config.yaml
dataset: "simulated grey scan slices of phantoms with and without marks"
crop_scale_min: 0.8
num_classes: 4
fused_qkv: false
qk_norm: false
parallel_block: false
conv_stem: false
depths: [3, 3, 3]
widths: [80, 160, 320]
loss: "binary_cross_entropy"
muon_scale: "match_rms_adamw"
momentum: 0.9
lr_schedule: "wsd"
warmup_steps: 1180
Rows from block 3 of a small image classifier, named by matrix and row number. Rows with one number within an expert belong to one neuron, the router's apart. Each number is 500 + 50 x the weight over its row's rms, rounded and kept within 0 to 999. All counts start at 0. Numbers have three digits each. After the name is the row's rms in percent of the matrix's.
After each expert's rows are labels from the 100 images, of 14848, where the router gives the expert most weight on average: "place" is the part of the image that holds the peak. Only what is clearly more common there than usual is listed. The data: simulated grey scan slices of phantoms with and without marks. In brackets: how many of the 100.
# router: slot weights (model.blocks.3.mlp.router.weight, 16x160, trained with AdamW), inputs 0-159
# up: expert up (model.blocks.3.mlp.up, 16x32x160), inputs 0-159
# down: expert down (model.blocks.3.mlp.down, 16x160x32, transposed), outputs 0-159

# expert 0
router.0 106:574470422423469508515489506545438525504474510540510431601535428453530496463451534566419608466504409577476425457500485508525557454467532511475540490508509512483515569512409472470487482500502449464605433443450569469446445428417520545592537464457445439450501452385478492537481500587511608484427503554532540478508481417544467558458569481499508523442463485540503444501488590489462474518509414514507572525546504579445489496446412559430408481465437489536527525413548574558574606550429464
up.4 098:484536474440582506539423514524541546517474458526502522413469480397505402532480508500519447516443493483520479602511506466467468504552531564545461460542439429387614509472519583491551530513587521514534527492379483491478615522475390499474378484487529515407502537570455563484535620505487616514493533591531488455546566492581501521476514493470502524459531596504506432456532439535604433471560575516469514551531458508464480472500468479482548574493552498551580571533591471529400461493512542
down.4 093:487532520459459538520513537523460496485534557444506481495426652546433499507547474460571440563493551482559582482496535533474533488455428424430490518437509396552408521537554530481446523588528475484580419502499544579541411507455490478479484464485480461527399562552458478417445512472378481532611506501490554518545406480515472376539447553488484472365531555453572576500482438501485503479482495463485484470465484491496538558433523459531505449522513478404620491414560435447420506451513491
up.5 069:543540508498548529568518484491533502438480504557558468588463571535543504452504550500434484453591484506500595517459472489410503481495436546450557553482427462553436523542464438505556520444528545443544531498512385476455432360451444525472561413513544478537490400545502542465492577479525485529554516458533507603434441506597511438606480480503439568541502515493492604515624431454473486404483516562510533537521523572589470523500414423563544534471509452422474419601471439509510501501464491
down.5 083:586571583493412430516393583452465473456481460457431484522542526540518506510525478483497515528511507493469487504423507427535396508583502499530495470522449455525527485441427516554493482539490547438613474548525458573588520512544495568453475535508545616445396474596428452593471507440452492429545492582502568415504453527472535431529461527521502506457484461469447551496510578563521398463580547390466458556585502558476494440533500542407512573523485551454527449413418484467529434518544514
up.6 105:491503449612379532425544442469420515424539534530517435445498421500506479493557543566551503540522510541508505548412412513458482426469430411534513495407476524573434440608556449546504500584575425535542492461489436447532414577446470544501446470490427422506461516546515528469406457474490506573505524457486495494504439455569537506516471500477531437559560481484489436492499567447515561446416461484521440458546490488505454515564462478493547581540475518464393395595488523534521588608515523
down.6 095:396507579470463519450446521551501512482514433507466513449495462476458472502454408491457566554454565496534392430531482446516474545546555458513503493643448463561550523400467440457527488520484533507482444593464519496469434559544466441434481511445479465569487520551440439632473583516568509463525451446475470554501550434520480555461478513544453486616489591446480546475479581499443485566480625480389536372558559459510535498573507445542519508494499497545449482434556483559526405487485527
up.7 107:529541472405436583533507444504447479399413542476574555567519521598486493443507577513500541516468509483470497575553526601559541502498455517403502505519529471577385486603504511511455479507546514476481491484550476479535390522470544455439569521484474511511439482524430463561467480467560445553505585467504517483444422424516536400428506517521541518470536464450516458517415509447537568586393541467564482477422500508406486488585453522421531430465456444628538441522447564482496493504566419
down.7 117:554473463535488550500666536501503503548529522541480537491456462459459515512432426467492581469477596489494431544511501458463496462605481464556547406519299517520489442505446454504470532405484465432430524491532478473529511570415489474465493530542519416532453393559446559517473528447553518457650464543494505477483547430532505482604513568489488462566516443516478531508534597530497521564466455566450502587481510506565542520549465422564535460505547477450421571471502505571464482512446515
place: bottom centre (68)

# expert 3
router.3 090:527413429572532520449515488481457495539470576477425474478504531544541589500454484429567514489443538491453529570532533465419522474480465489428499478505513459435532522404537565433376571575539553463436589456507538514497466474566407495538442581561510481572478585500489564513563475453513486442438556541537507512546568473466568507527451556487409591429406527433463607525439494547498438494532459494416552483516465467528472442424521525545434556538439497494433555479407455515541459568613491
up.17 093:529480485610458438462412483468489471501487476561449464424501506520441470374551428438473436489444467425465619496490528533562495489520502439506408506494469489538523513575484477498442515556460501425394535462564493558403536559570460564510521578495560503481590541586583533604503382514499419497507579518454467455472559492412483442534467529465434558501502571458426505494492425534480435464560459511444426506543475471459432476530507512457460506579535453559486440529493472444465421599540554
down.17 094:527510436464527600477583505551453534550531457514506434510465510525516576506448513522482510545507570536581422492529486495524560449494525511580530396532446539534538542364502505493502531568496479516548557611442495429531439519544489439500503648449547444500485504569466500505474568433399559479621440437456481553489595551550539541499545589557506529486486495494483450430509513494421466610439472393514527481469551466497513447460452386471444500437499441471411522465429498566493427517456477
up.18 075:457504399582537445499483482501587540553439529577506582404442606509536425520490526425504442440550521415410627437521519586473554506434460608445577463461573462482412522497491445441544495435533522518464537518592460541493500540476547481563497546500553491467497548499511446480470544507465496506473502506471484453571439571490559481437594478488544609455513540561503526476487481450522563544508537498539448441456470523500515464490513535485507515408500466602562633538452549601501603493497459
down.18 089:501453574499498449501498530536590512404557462552539457593493549530492511433539425461582553489499430487555478513484474489459451403532509431493457548523494573460578589579553523550466512438492543588551478530576482523496544482462421520476520440585537512446429530524474597569563475550504563472418521485441528551497544480500543477523466443516506369534473510451563455490551570550516554456449562433419498411482555493546547557425467350526468531528420438408505559542550427505483535508450501
up.19 106:502570485585498523430500492483421530477480484519469500571479538473543420527435495549434465462461535544498496582521337525472539533495437593494630496462473462586549404497491526526523528504490553550543468592438563484495589560481596521495501470528570563452441553442509391427528483431390508534489483438459560419502439535483497471514457424446475556448451485531508480472612541532559559505512581480437521542440522490567533508451524525387513558534444493463537501476502520475584458556430566
down.19 126:542488445512388529541646521445561536525555465465463509554491481479489546509557498522559428441523521481492544525472485494440469460537447587524554512556471491455427517538346484527445504486472514557437531485597446529526467395598533608477465318432485567467521476491446564545596667522547517456474380573500537461450444521553521511524509454503545480449525550510501486559524493476558514510514466557570533514507437526496449462545499505530519494452509512473453506476555444459540510489583514
up.20 103:427498497507532432529473521590489592491468517487560430431449444444450478490496410487410585539545622432553603479596568492460517599536546453500479486554569515490570521520473500487501466629423521523435474554481516498366599507550497413521575511461548471534571493498568511453576587512482490434442482502494446527545571459443472492473466396500480591502492493544477474551513480532529523538507592527454514475409557470472481591502565566562467513530450532559500515497509546422497427467523522
down.20 094:501602446529511581551425487491554546456529475459515490527534514475361502461524508438580455448456454550529481526531465539486526495474496504542537441492428541447494468496634520593457588505517452462533531463588490613463443459458379517461507505555617558515424495619438541557497487562528460541539471421505455462471523510463448496471528562489411510501512530423570568432511419523370557381566478542494485495426486432547489490500486522474531460508516463501488449421521538436427557509503474
place: top right (80)

# expert 4
router.4 092:530564510438524566580415458588463547570477571475456544499447488532527490587494493518452532559505441447479495532588544552551570499546499579407464447488573500422467495412567468523565446515429529538526539455525458507522530581553578406418554493600558531489495563531507528456460521434471505443555462471604445491548578473460472398520572418458462454452435443484537468529548457537479568545578505471531484598430475455458485397512511479528468498466567473600547546524442558439492522508514446
up.4 088:518530523506538470449472527513490551481481490415456474496447538498483495527536510459444491568571470526491568545492442597473473525590487469525503512553492485408547503423511402474501509489461487559518503574470500530416395392455359549548463579453520449557497505578601500436531496482468571459446529540553503493505526449498457459520602510479531421490589524528589485455488452516594452421515474544406501465451515532582566550425472505620460552549555484475493565449591485405529381435515494
down.4 106:538512547550556564483631443467537522481575537520514511519479383503528556499426491537497530442513516522473402562482480498470550481509461467493478507503522523513463515409466453542488469478503511495527596383543467463490430510504536443428561558550430510476509486444498557543516430535521523549468539520508482423483453500514572594505496431452454504519528448466485615436531455474393573557549457507550515514610608458509552504547565434361453445510555506440401438554464570604515574416447498
up.5 074:494484518432397490496496482502548406549429418513429453518441417527454549524573544554505523522530555461515585549443494482492541366452519525597544543518491473560532560525488414528451472506524543479555537527538419458488471498529556432481437494365458515491421549466564479448417468533507566511523473573524544510401465471566535437441524472464507497540428491530484384611508458468463498525427492537575492495454550442484415535496524472498511451469473601622575535475496529524444450580535419
down.5 094:580445432543439481456531503531457442442565497502529470468587558498488421454493468549478484395503433508514491519468482488520468447564465611486598387469572535532606592475492529543534512514561588566452455511582534535480476479482419601542545681480506466572457426388538474551502494441542485373504475401465474482536538534451514543495568404496540467513532508511513468501495446479581463473537505465471472504554550494508477550495461565511499565507510466451419478449493538614487520524483501
up.6 061:534472515559567467483538464521443543466513509473492525497536355437508541541440548490428438504571402413559485427542455579572428600497550483401450542426560388533425508470473423373550398469482507517465460545490459467449521525558544463485577499542404463540589437465528474489527621531447559496468473422530521502526501550510452574535411560474539473440491436504438481463516550480450429513539429475488478502519493504538503539506424490475513485529442521421506424432523575443474512462488483
down.6 094:458505606585497509476547551516397451467521425509480480459580358518486541502445547410526545560486526508541576482508547498462469501495467577566482419450519570600519518512523455434489533422389469491535464587543431542446536492544426488503496547540462616468569433543478509506535487433509467495512473576604496589591554457431466487552433607619536528464555512582524582567462571519543458529514516495510458526492523471507539515444453468532492527498493524562570485482441486592467492558533516
up.7 111:515571510424467480578512432602562514471564507495436514497575544495451471563512454532460485565445541554507467456577538403529444501428511512508513506499489402511506486545478561526483582494524471516510514448491453437529424450537505383506557373548548515465433546571410475530463547459466514435596523411505531514514521470534425523438432514404514526579448533473565557520502452509496445592571540487591494381541553503500503454594548497496461465489381445571418479524471505491558484528595465
down.7 093:521535490503440526454605524545444535451468519489487501544484501481513550548468407622563593514480541533506396527419472454456491488546515574582523459511485517505574514439399499445499403475524469512512455578536486455503493662508565462459410576466520398551497441440537507547445502503468496448617515519443489525496503458390513513474458411541481437549503454403480439521506494531466505425546475486467510635565433539538489465446555540464516581505521488484538495425561494554468561507403523
place: top right (64)

# expert 7
router.7 090:542537420472487481469463570498501517528544549558485482440500448461550542469535385414557541530503538526540564441490458478429514580493563437490455408530524468424573448424547552437480516478475446496445462475420444412563547508493513533557438580536507489453494569463514429532544489467450436557527464517394479529536490538449417555454489518565495452430392553485451564523538426497510390457541515417395470464564452464429420525430484497520441421511512476592471490505461445433481453538441594
up.6 079:556544487447517485493488429479566574516477507531520476520468531472541506468504409410544536528525518507425519399433614480447508584489481549448551582499585400513498530542549501527484524545502490478546494477562473512443423393506466516551521463406507446477517466532556474462407480610457554454439362480611499508455526479604503419441481497468496540581556486525551532462559474392465537443557534505533503459472469539419553514437386492559415501493480439506481442489486559460521495477485374
down.6 086:450572539440457468497511505504447433436514428474454480532559457498546586564379543469535476512506544498555479493409506455473459436490486453554460516512478513460425377527536499535450417516455565485462355521429460465446521472469511483570453508556391444511514471402458525473593489520490505461514465473518442521558543515503522544468457386499595479520536478397500568518502439572564459598442497563574504454557601520610519439535479546508480498469494534461494471437610463447532518509402499
up.7 097:516504494519473497403440539523436398505476494545508475438449488520494511529501481496441515445571563511491509414477497422421571543585400468460479517459524455463448518565442446448523481500538462478587450512431543468447478486368482515498502503473504519461543508538529476649386448476451561634505437527550505542411450608511563476547521487499479485448569443570520423506436553564410426395415492476530462471522491481494458540528455573499431539454461531554556512493477576482548519505464402
down.7 097:512482501409453608482589497454508528469567563538540468463523551493512471491422474450514422631509555559455495536489495549358491456509481533502484500517503482521463444577654560537460507449452538441529438535407570432444513479647494376542580452498493440468478484518469482469572531525524421481427579565468521472516573480471510397498513500473489616494523429471494528536466456535528490572491431484511452550579603523473517535506503598444531493491491476457512462502454551463519445485472464
up.8 095:533496504511524488441523523439529545476557423543554460557450551459508481606471546443573501466403554438579342447590495473411463426509476542513508532558502419408545539464473554453508457507444487523490434537475474498587473507505505429507453435426500562494455525491549444536454524407492545435477456497424534516522407496520502465513486516440505461474455597548452475565439469562554516431545456514567565491508442481546504443461465528528443451545513464496516597426534444333397500466503544
down.8 096:520526495504529449494471471521499593482433523464432454466483493488458523471562444515475431470486417511497581494485486562474537527591478567579478489479534448475584526443622500506549501457524426436516508500531539476559451469387454574458565614584558500555525501507460398483530376536452561500551511523553461524559584480494510446535596409549504491422551399449520476401508414531545549492428419456493534558543576462523461482398455550519447598465489448507524523588462466439469477521505477
up.9 100:494520502573519487514486497447452479493573501487450570380547516506456445512579512555406505470418494550427582409536566436585528453486484540439528561582545493491571521433553421480567540475447474462463495466511501467483529526486472512513427499414511595571538506483449506566544514444463429506539550563474360494534539572452505441477555531498441473515506489504499593480497411513502427499491479477482503461502592510591513536629497519501537496502601444551568632509528461590488452490529622
down.9 092:492468572466619518461371535524503540554518504498499444570458489489491487523431544470526537480472554523510474547486525405461518584505496522551440458476486498504624497605455569488507533514557471391552440497479521487503481508507500488508486527592520532522529486531520602467433367436474461518492496468541478519431595527488441551576539394522488496580473516573527353556429584506530467536485498448436553596526491446469518473543449515534464550615409500444452409474403450459464495480464481
place: top left (73)

# expert 15
router.15 105:595597437502573486501444536479501554494515470570452508532481513438555535538532529509501451438533485565516419531544421432480504466568459611462547595504499426512538451366492550554567402444449531544473473571491426418545603536450570437528510478515527623471472552505500556541488578455548482618576521539425549586564468500571493472488450425440471515545443531487428532450547530527522430557549504528548474500472436540572498473474462494516572461487458451518575590498509545506510524459520478
up.0 106:471518492474584452593507443525564473457552448522580460484478520438594475544536463508514439550500423517546522433568576576474579590546520560485391486539598546434466499480531514471486444441547485528497506477488524407485565543455476440513570554577523510447551556503499571487535617584561511484467433508471554500577410433422411550492454473609561512454520478531454495485443523497574436440509415535495475532475493490479491528513545445559524449452485525512615495498503653505427511470462468
down.0 106:514606424555466535450595492535490551475459527431462485477519581520515586543481407510524318499523478530569494563547455523484542519450503531441493492530564412430506568495587543519407505642504562448577597483550558538532493574605469491519490484446515544482443501468513494541536625483426610507481486479497479635531475503485519546502463489479460499479457579467511471430491441517507451483511526459460532517516529473489477463517504477482547562496523491440684513480490517440523471508523495
up.1 080:415525452501396475548530456538533537529494505480461477431424459597479417453523473483571517479429462379536447468525613471541500493500417410492510482553599505471439510559495408434444483496462525402460400370509472448525385538552473481430520470524502460518514554512605476541549474469510480554491463513578487465473459472456546477498495508528507521493424494519542547501417559464479444469439522402556440525457484611464484481449499503422523532521475573486484469439391552605523497566553514
down.1 100:491554559569460558529578503501454503540492542492478479469601476565489556468609569546476542552599550473575499454551469479552448476569502447525481582489510441516528645435544513534455527517503489496568469545554576562457559401529439461512495439455549482479423433598451439443560480458438484537431471512494613452523515561524529505475508546453569530376457557546483450434482550479517461496448536492472509487442448524505543556405435518601474500463442494398607481442491514446511486454551476
up.2 095:431437527512581444464546501504486519585564419464546476554488426465488504537506419462466563477404454521532447439505586520426561456532531440493409544497462461402557551417532523543485557601453505529571455543429607467466602531478407483589577538504416537490494503437514526536494463526525558491431486545486617527456438535455467503521421518516564556622400480523496507437488558519524555520467492532436567466585403474484480493490465509449464507520437583456564499507445510531433483505503495
down.2 099:497564390420442491492547486510574589469422500487537470522520639515401547480512531531547387552575569492503490525512488500464469636448532536420425482443500511478501540404456562522524483495449503457441632506541517495576400475596545500479512532487522503444505566518469526561455474464407443456413432478457478483577523494476459428510525448488505464483506548417443422492391366499504517439554488465565429551547563477501479543577561521498505455483494503505520509447466533513447493510535458
up.3 133:509495500511471593501446436440565407505551499483637577493470446478492423471417428500470476445503461442403434520497545520509571509547488447504485404548478622517510438588418410459498563450467471559510519517524522596520515440433528485433502480505470477464491545476488528466434418503505516389497528475509510393462454499542530540561585534410502532411514486531512475600615595498506501484517435556527504531593488409481559576505499390503504445530495534498506509493516460483506571519415550
down.3 096:425574464508655513534467522582475586454483544487481491523420432537446551518524471531432614525483514429492440483551514519439572388508495547548445406462526588503438456493475559547492443561529409421535452557430538438452555539536491462474453552532506567477434513460508555453527389483577520623548518478501476533513557486416524492499426428486489527606485506589541479439489530435511503528523650532526476467559449469474536490535523525441509524558547497476517449515469515417456478534500498
place: bottom centre (76)

# expert 1
router.1 102:452511518559553427383533497500548482497529505437475473452487559506495447479594497421546460543528622445505493420596478479463493520409444554513569443548579412509459426439468531485429515514543518487473562478532551493514548515485453491560510401565564571503484497479469418473514599500466496521466420506449537580598421570468512556551398473525436577496491564499514568497547426506431460458484578487474469451411518445483589576461509404488436430512480549412488569499477548517443462505458526
up.10 104:498472486536436550461461451554517546451518485533537448501586519535576469515478517560453358541539458545505527481612514600484552525409499579494517534378624530506497444571528526514407538506465482547501428437482531489499393486464523465524501498455521435470416509391443469576504505523472549496515464438526488428575420405535511518475489483457533502481588400495508517442520413416542534452472490482563531460448498479408488490471532545477548485448459474498613443476557604568552545442459460
down.10 113:522569457551514517482524553538435531522387495439464533499408401591499534496540515565485512513522431524531546540501507451484562493519480523504581552413539403425511419535528412510462484441542498503626467470492430558544466554394478522414536388423486561540525510505562393529478426587449550561493453521527535520462522433510466520557539443449483474403575493448504422434474466483588470433529527463544449516465553472459463494533609491404534496482467493518591444582518445502451522478504483
up.11 099:453562497533538495461443614469520458476496517576539513434440572496493424523537498496472474459500478429480453529567590468574457526517459460427361493583492531474481485531543520501529483486534540428504508458477496524507579514439483560538517551492548511466485505528513542598481446462499519538543543535536457484661476547482437427438599591531606480538489547522455422536491552476427392481382494616580512425422486502529432549541497495505585417565546479465569517472482498586508454511452550
down.11 096:538521542534501508501548504583449470465505511525458471467533460501462569506475531564473579508529576541519564580432476555464504480480555476475513485529419468441513510532486536434494555665419497563611442516486601534502457421447501487516485494438388478480419536471484469440516630496451472444510468400486542519428400423519562552543520566425506497565499531536492537480512633465487589401430533416571502557506455483540464522434491515529510476503487580427421501455550442431531521469542471
up.12 089:479447558499535413512521499502533446526531512594431561543576566450511483454495420525481532508516437517513490448493536516611474482486497463504567520506407439442622482532476435529581568460503523499488447504450515510503494458570546471511565434543619469458511520489484466519637556554448593427554455566560512515428522496499440543524541558509519448501473489480542620491555491495474412525605516534504509504527498509465582556589502544606450477490405554495534501569448413500590504596450596
down.12 096:474466424476499496482444485531430549586507518562495429511529394498510524480462490445486514420494367448430460528477529480515504486530541391465379517514573566503404592528531539475494471547491527413508531435518475507430489485418387556561450566584472417538499535485491560569442424465521544494444408487532413450522500471557544413460484501476561399518504506478439447513447451513394464448537483543544552360551528502484513462489444429518508506514483573594543504457519545505516548474476441
up.13 122:496569522479425495520436585495582491530589461439537629581440499596462394466558444493542520476591461382447373473461484472563472520481446523472426409484542482586517483522427526496478494477514473523530490453582480552534519527507594506496457457512426492510492513442528469518411466554555474490458490472446565442483476595499495469454460507465463542460545490550549509626503520429450485559561553506507509545526509493461514594480468441546573407558504586516415427509421547493477487591481470
down.13 116:535581495445583447489506476512496397519435521421510584443534504491512525525491462464465544510470598498487520491505494518573486491518545537534486451562510480489397588436472528449487462487509452415543517435492601522535508475483536422546541496506489487474461441523576557422340484482544577519527503520501487576558491394522502493431506431487452550530509533502456510523509573525532478509492472448477515606382518536491448323409431457580513392456495432476548560531421528557442569468551510
place: top right (44)

# expert 11
router.11 110:436459415595578500512544481466447578433477459589537383570518403432509548430587537479600560511495450549517528516472518539489426510480556468551423467492560588395533458557475521557484450577525435509524484530554426495465442447551514459523436594507400455471499500484464565558597446518451571436512520573571510488530471491499551451443518577501579462553471479431457455493554565467483467501454514536493566484520529512406447542509515524452501500530558569472478460492511527434599574469447554
up.2 081:556601477534553492568402510517480575499489526512592526495437459477548426498469512539488503554455457523554470516548483541492513521477532470526425465517503538469522604452552388549459536448452431559497438527557417453437461490543568389534440562372497525447582498553492530480519545538490501506557525568530414481474630554460529472477400461502501475501533448457547469472505456517573441504575449461405378548493481505481408478463475544476552473544502574621505530493415525599507563492469478
down.2 103:419469469571423470497472506519491597395455502464548444521506438515489561453507480385518443463534577524504404576492473472492451457495481457567488504589414547695578558587607525487529508579468446482474456505488581535567517549567446434530494546485558463525495545490521539566499432504535478491486486445474468479441463452500499463515473483391467473471522452370572476396519523515599479468504497497457478529541485498496498564498474469592561491506511602446590468482536466467508444494440516
up.3 088:424474410599524535467432510444378510521459482476521514420456508464589448461405391464489495515506440436473521508561594456553465480520564479495553452512511483466571497416539491470450495549506480497432529556386417523455589429512504497539438525499539478510544537522534535467571529457541533470573465561620445521451618500506508543466557458486495466506558501486480583576539482560586529492615508551508592502552425525500531438455419570562515495491522558552529471519552501504523564561523602
down.3 096:481465554493496548461582423432524465535472568475544501647489521512429429555586405537529520449481513476506413565533515504463562494550461429411564552510509465440587500537520530528488527487491521555482545465424508528466510465513451503408476669536525494477453486414489524454594491525405590492544545543493447454510404502509502483450519537548487483408539496528490645431514543529495518582414481448433501496614451482435506474495485444551512521510552439487501476393524484516486472494399512
up.4 103:505566550509381489436550464548473487489521508516453503525634531496457490518451413544516551481419580479529544544459479473552490569472476448606452472484403442523535454502461493494530588532538503491480530436451426449550478505544589526536403485477477458480527403574464497490477509463572519487421392556586516563469483459455465525558477396540502472523556466366495513559515523505498564560509493431489545519483450564438544488539498592584417601513450435526392512487499544448472493591554472
down.4 091:477520669412494519497488523545496439529500475462446447578493453533600507407562498495538492550545421451447435411538461538505537471447528457459475580462487546440488459548416511507524459509415531463571499530546519495527539564474481436453495477592505526513408490497578511465457477571525478475452442387487492499523413448495550506476439485446546531615396530583450553535518583475374505618572513529571503426493528473492522471400498485488504459508473520482523487481483485608484510461406466
up.5 120:441455443531535506565513498402502617456461466680535398518490481361521448403561447435552506498459555498441498500489517487523431522584465461539425475612522532518515457605510576512565528510508458430524525454465480503469487500494468433539439617536561428478554462596434527566557505502535552535503520505441474471598528481497459437463507587455527528508520491434491411512525464467492502509523459520494572542569539443461486562570488524475566436609562544531466531513511499494523507467438505
down.5 113:467484562447489483552497506533469355565551542493515499570483601492473550498470507497501489540498498477516542463506532516482473459485498477342443589475564520478473507582516503417497537457413563520511447523498475494509500390379553510487525492495474465469344482444500508422475495494461492529613379384524534548459405449574490549466492463460573518456538455546585577528487511497561487425488417591540480484422531538525485573435481539555461511494486535513595487470594489432487529472451481
place: bottom centre (26)